config.yaml
horizontal_flip: false
rotation_deg: 5
decoder_norm: "batchnorm"
decoder_widths: [48, 96, 144, 192]
decoder_blocks_per_level: 2
decoder_block: "basic"
init: "orthogonal"
beta2: 0.95
ema_decay: 0.99
warmup_steps: 70
Rows from block 14 of the encoder, named by matrix and row number. Each number is 200 + 30 x the weight over its row's rms, rounded and kept within 0 to 999. All counts start at 0.
# b500: branch 3 reduce pointwise conv (encoder.blocks.14.b5.0.0.weight, 48x384x1x1), inputs 64-127
b500.0,110,175,189,184,204,195,147,194,187,187,192,182,168,158,214,164,214,225,225,222,252,222,202,163,181,186,206,206,172,173,197,180,227,164,187,151,190,202,136,272,223,174,241,216,213,222,193,198,178,212,231,225,200,157,189,222,178,203,180,223,211,214,162,133
b500.1,197,174,201,204,195,171,226,225,214,209,221,196,195,220,227,175,236,177,179,209,196,193,214,150,227,168,138,166,213,192,160,225,202,137,224,211,235,169,176,226,172,234,189,164,181,203,176,196,190,198,220,229,241,262,230,257,179,174,250,215,199,170,166,181
b500.2,208,250,157,233,196,216,150,162,117,180,182,175,172,211,225,138,169,149,213,151,167,218,183,162,200,176,175,225,191,184,226,167,197,201,239,173,207,222,196,112,239,159,173,277,222,238,189,230,201,235,236,204,203,188,181,161,253,158,180,199,227,223,157,162
b500.3,201,203,242,193,247,207,204,183,194,181,202,177,249,237,186,209,211,241,194,182,226,212,212,189,203,195,213,185,99,185,212,219,256,255,181,191,156,192,177,140,165,212,185,197,210,183,167,190,209,151,192,245,231,150,258,212,191,187,201,167,121,188,234,224
b500.4,233,203,214,183,227,203,233,224,187,253,202,222,168,162,159,197,206,244,228,206,199,230,207,216,183,192,251,180,195,193,222,202,229,200,203,243,177,183,215,176,151,183,191,192,229,201,186,186,195,204,193,239,162,162,225,226,181,184,251,187,206,223,206,219
b500.5,276,148,159,176,200,178,191,184,155,200,252,196,193,222,166,224,228,173,175,172,195,176,171,226,234,182,228,174,205,234,190,148,187,157,218,213,228,215,174,248,153,213,246,224,152,183,210,163,195,226,219,293,166,235,162,236,159,122,162,156,207,245,185,176
b500.6,228,182,219,202,205,206,223,199,234,188,203,193,198,191,219,195,148,216,268,213,201,201,176,216,176,189,220,213,175,208,206,180,297,177,221,190,195,184,171,219,164,238,198,196,188,179,220,189,203,216,204,215,172,208,206,220,178,162,248,196,216,153,195,208
b500.7,204,141,236,229,164,145,228,194,196,219,277,162,176,150,188,163,272,247,247,232,179,228,171,154,257,205,214,209,157,194,203,163,168,202,175,128,166,186,181,219,190,189,196,153,207,235,236,199,230,165,139,207,207,197,226,202,150,150,187,192,160,238,162,206
b500.8,227,179,208,222,198,159,220,234,180,159,223,221,197,232,192,258,200,200,186,217,190,184,140,181,216,187,210,202,217,213,176,202,221,180,212,205,213,230,150,233,142,138,168,178,197,214,159,261,213,218,150,226,156,209,246,205,206,182,231,165,191,230,248,211
b500.9,178,195,170,210,175,188,242,194,182,211,175,214,175,159,221,197,255,158,154,181,202,160,204,221,206,177,176,221,190,168,173,209,230,212,168,232,207,150,262,181,236,214,217,219,229,174,204,173,199,157,240,213,209,185,200,166,228,205,227,226,219,175,208,248
b500.10,211,191,194,209,142,169,190,154,193,222,202,179,200,178,227,218,205,214,212,193,235,166,162,198,146,205,238,200,188,236,191,245,237,166,163,240,189,196,199,219,189,178,174,178,210,160,193,214,170,231,144,243,216,214,180,234,191,158,247,213,212,183,181,211
b500.11,178,227,171,203,233,189,184,218,216,272,250,220,206,221,191,191,211,202,181,237,221,213,211,195,246,225,223,201,207,211,217,221,194,156,164,136,193,197,261,190,212,150,255,181,147,202,198,182,182,229,222,216,109,150,243,174,192,218,179,171,271,177,194,205
b500.12,238,206,225,200,235,263,174,204,238,195,216,178,274,195,205,187,270,225,188,168,214,192,207,178,243,228,180,181,239,200,218,214,146,153,224,173,223,216,227,220,193,193,195,126,215,149,194,185,222,219,232,234,177,222,232,237,170,192,227,210,177,209,177,238
b500.13,167,246,226,204,226,228,177,187,218,215,175,181,220,212,207,215,215,264,217,175,156,205,180,212,182,227,170,141,158,140,234,207,205,222,259,169,199,206,223,130,146,189,212,257,225,207,261,139,225,152,209,244,112,245,234,229,150,214,261,168,189,190,236,220
b500.14,201,157,200,170,200,195,223,227,201,204,218,152,202,228,148,243,179,226,207,239,231,230,202,184,231,248,203,172,205,244,189,198,283,214,176,244,222,206,238,229,220,213,204,195,212,197,211,212,222,196,174,210,209,216,166,192,137,243,233,164,179,215,213,179
b500.15,215,222,189,176,235,206,240,193,175,214,167,238,186,195,261,193,178,213,184,176,147,229,191,203,256,156,222,142,203,173,241,178,218,198,163,211,170,251,215,270,195,179,216,161,210,273,202,227,206,174,190,185,245,197,253,250,208,217,183,213,206,168,121,169
b500.16,210,184,214,259,218,210,215,177,197,217,214,194,210,191,201,184,155,185,210,199,158,187,200,226,195,161,253,215,212,196,242,241,229,219,169,199,169,183,182,168,217,262,198,191,203,159,210,210,185,193,224,247,159,182,196,218,229,138,203,175,160,202,234,212
b500.17,245,197,199,206,188,199,195,215,131,221,190,200,198,200,225,170,253,203,196,202,170,175,200,184,215,202,181,171,192,227,189,211,209,149,210,235,169,185,259,163,170,202,201,204,201,181,198,176,181,104,245,198,252,224,186,159,221,223,153,248,191,197,203,276
b500.18,220,226,193,203,235,169,164,194,174,223,229,246,151,198,177,182,166,215,206,224,210,200,175,195,232,261,185,195,225,192,193,192,210,202,182,208,188,174,184,255,216,205,173,170,257,180,212,277,96,139,176,249,221,232,206,197,209,189,212,205,155,131,224,179
b500.19,228,223,192,189,205,216,210,206,199,190,230,191,236,167,239,217,234,232,230,152,200,176,207,174,184,237,189,197,238,224,228,198,222,176,157,224,210,182,214,121,218,194,141,202,216,216,238,209,186,147,247,226,161,219,229,213,175,235,204,181,221,249,152,224
b500.20,282,222,170,123,189,166,218,228,196,203,252,197,259,183,206,199,190,167,185,221,238,149,207,225,187,240,234,221,145,184,146,189,209,177,193,226,221,152,210,209,184,228,200,207,209,190,166,190,189,165,218,223,164,206,182,181,191,166,176,180,218,258,183,227
b500.21,178,202,205,240,217,220,183,200,212,166,197,171,209,171,213,201,156,172,235,177,218,210,170,167,191,230,221,201,207,253,202,167,211,173,245,191,144,211,253,211,186,210,181,112,232,199,182,203,131,211,175,233,228,224,200,219,214,166,148,218,211,200,209,161
b500.22,215,188,181,179,218,206,190,239,228,230,181,194,179,250,240,184,215,126,261,194,240,190,221,212,192,182,196,224,225,213,223,202,170,186,193,221,196,175,216,221,131,136,203,193,182,199,165,169,206,177,238,167,218,192,214,231,194,206,215,187,226,129,167,187
b500.23,172,158,219,206,227,196,191,205,190,192,194,213,229,202,219,183,241,198,216,202,181,156,195,212,197,214,214,213,137,215,244,212,218,177,176,243,177,150,259,189,221,195,164,219,178,152,219,145,221,209,216,249,200,178,204,197,196,172,216,172,252,223,220,159
b500.24,216,205,223,246,222,224,252,209,213,138,187,184,187,175,218,203,203,205,241,186,212,196,186,215,127,200,208,185,208,143,186,201,249,221,189,193,215,173,210,204,187,234,200,209,159,222,283,191,225,176,221,231,265,205,207,181,200,144,171,152,239,197,158,206
b500.25,140,218,205,190,222,195,197,144,205,174,160,214,207,168,214,236,159,229,224,183,268,199,182,195,165,191,182,178,209,178,213,179,226,226,203,198,197,160,208,220,169,194,190,117,168,236,157,267,171,236,211,186,253,203,219,205,163,225,206,196,181,185,179,204
b500.26,176,181,214,206,225,212,196,141,213,190,193,187,223,186,171,198,233,232,208,197,249,186,219,243,201,205,236,190,144,196,246,231,219,244,133,197,146,236,194,215,206,196,222,168,202,218,178,206,229,164,163,184,217,156,172,221,248,168,197,197,208,182,231,155
b500.27,178,144,201,224,216,231,202,146,228,197,221,208,160,207,212,193,191,168,186,227,176,182,224,208,206,217,210,223,143,223,198,193,172,223,157,177,148,154,221,223,203,120,140,202,195,229,197,204,215,198,199,216,227,164,213,181,228,210,244,207,224,195,128,199
b500.28,248,231,175,182,223,193,185,221,203,188,185,215,183,198,240,243,238,186,203,204,134,226,200,151,213,222,206,125,238,179,169,202,178,193,191,210,161,228,229,210,203,176,190,161,178,241,198,210,153,185,193,259,182,219,183,202,204,158,219,205,172,199,215,272
b500.29,161,189,145,229,197,197,276,225,206,177,213,224,227,190,208,153,239,189,194,174,145,226,196,209,194,241,239,212,207,165,168,195,236,167,141,238,184,146,222,169,221,182,171,181,217,201,256,220,195,131,212,234,185,195,190,192,228,199,175,198,195,131,176,188
b500.30,204,231,207,201,183,210,162,207,218,209,182,225,135,124,206,185,181,148,195,200,172,220,206,235,185,171,206,161,239,189,202,227,234,169,189,185,165,165,190,242,190,145,214,212,248,203,182,222,205,203,168,200,258,183,220,145,145,180,201,169,191,169,188,145
b500.31,225,205,210,233,209,176,179,238,178,225,219,170,172,230,200,229,197,187,239,238,206,169,252,228,243,246,207,265,163,221,185,147,193,219,163,199,160,165,158,277,207,192,185,172,213,168,184,195,203,193,181,177,260,201,239,159,236,201,195,152,185,248,207,179
b500.32,275,173,218,239,175,214,216,193,194,145,179,204,192,174,195,170,162,177,219,167,174,188,209,213,216,182,211,242,154,186,206,215,235,228,193,197,160,170,215,232,231,209,202,182,192,195,191,228,258,255,211,163,128,183,201,177,180,194,270,209,180,217,207,167
b500.33,251,230,198,200,215,177,195,295,121,150,168,156,205,142,164,182,166,169,183,160,231,181,195,182,243,171,199,199,210,230,194,173,187,230,200,176,189,202,218,183,167,223,208,226,218,212,158,198,250,196,180,219,181,223,188,136,209,198,177,200,252,225,214,178
b500.34,209,220,185,221,188,196,199,223,179,227,193,181,204,218,175,180,169,203,202,214,203,213,189,243,195,177,175,174,188,191,253,173,202,156,251,217,265,233,175,167,165,175,218,196,172,174,246,211,186,251,214,223,110,207,194,180,244,180,234,192,207,205,176,215
b500.35,190,182,231,147,222,224,180,161,216,199,190,162,213,228,204,174,166,249,236,210,246,187,202,195,186,201,192,207,179,243,202,195,215,164,142,164,168,208,179,232,186,189,201,159,215,231,165,214,204,239,202,268,202,225,230,220,190,212,198,166,194,265,196,193
b500.36,204,192,176,232,190,218,184,189,238,212,211,202,179,205,209,223,216,167,154,208,228,209,166,191,222,224,228,229,196,193,120,217,220,232,123,232,215,167,209,184,222,181,156,195,195,211,243,195,232,197,180,234,139,200,225,206,197,197,160,173,200,237,211,193
b500.37,190,214,201,155,214,215,216,266,199,202,159,201,190,211,155,218,183,200,218,208,194,196,212,168,129,227,175,176,241,223,213,234,240,181,233,188,197,153,196,238,219,241,210,206,156,225,193,215,156,200,243,240,211,190,181,196,166,245,196,202,214,188,207,162
b500.38,200,230,232,213,225,266,230,167,163,175,200,227,217,198,257,170,191,221,232,161,204,220,194,195,212,185,219,142,188,154,211,183,246,192,205,187,235,184,185,233,173,217,207,169,187,227,215,162,191,210,167,217,187,204,167,222,185,218,233,173,198,200,201,189
b500.39,201,228,165,203,204,228,210,211,180,177,179,219,193,175,204,163,185,169,217,184,205,198,211,204,165,155,164,183,208,177,213,191,204,206,193,173,144,180,262,182,191,209,250,192,171,178,148,171,204,220,222,165,146,181,186,174,199,217,193,164,219,249,153,199
b500.40,142,157,192,180,216,198,218,136,210,186,204,208,175,197,145,195,194,192,274,227,205,163,182,143,231,245,202,202,170,198,232,215,242,186,169,265,198,190,203,188,178,169,200,164,211,225,259,181,215,204,237,201,237,219,226,193,174,198,215,175,201,223,214,215
b500.41,206,166,235,229,207,169,225,232,183,227,204,179,186,200,151,204,180,210,221,182,198,227,185,237,226,242,195,168,177,198,227,183,218,161,201,239,217,189,206,162,165,197,205,141,191,194,160,171,224,140,211,227,165,227,192,238,196,181,210,165,181,232,202,179
b500.42,201,189,180,205,155,174,203,193,205,228,219,196,167,183,253,178,217,243,158,177,192,169,155,186,207,196,178,241,250,186,226,177,144,201,207,245,173,231,179,197,194,241,201,227,181,226,208,199,214,163,192,161,199,140,153,203,197,235,154,200,204,215,135,211
b500.43,184,167,211,195,181,190,183,202,178,201,209,175,203,167,159,197,126,204,191,200,189,167,193,218,199,201,222,225,181,212,210,202,256,247,128,200,171,191,212,147,227,213,249,235,202,228,225,192,207,182,174,239,293,131,231,260,191,145,192,210,188,196,212,196
b500.44,216,190,190,189,187,190,183,221,169,223,216,168,200,221,213,195,213,192,177,187,189,170,198,184,222,206,195,202,237,196,126,160,189,128,158,232,236,157,202,220,150,184,209,212,185,218,229,223,194,214,165,189,177,196,194,195,215,152,192,171,162,206,214,260
b500.45,180,212,185,228,170,181,186,160,192,188,218,186,232,190,203,194,153,252,178,191,178,176,229,221,210,184,194,204,218,171,190,138,237,231,212,196,177,222,243,200,171,208,232,216,216,104,168,223,241,223,176,198,170,201,162,146,189,179,208,201,189,143,165,181
b500.46,185,265,203,242,226,199,203,180,225,196,168,197,194,177,150,179,170,185,211,213,256,212,216,205,188,200,229,188,251,202,159,171,237,216,246,183,113,185,183,218,194,175,250,203,219,170,121,235,169,171,157,182,259,240,177,238,219,232,168,194,183,186,157,252
b500.47,258,224,152,203,177,209,202,208,163,174,265,182,197,204,180,234,184,190,170,221,201,232,176,227,186,263,258,158,185,185,186,142,219,175,244,219,238,208,135,280,216,181,192,239,188,198,234,190,194,235,189,163,189,212,201,203,145,218,163,197,220,208,253,257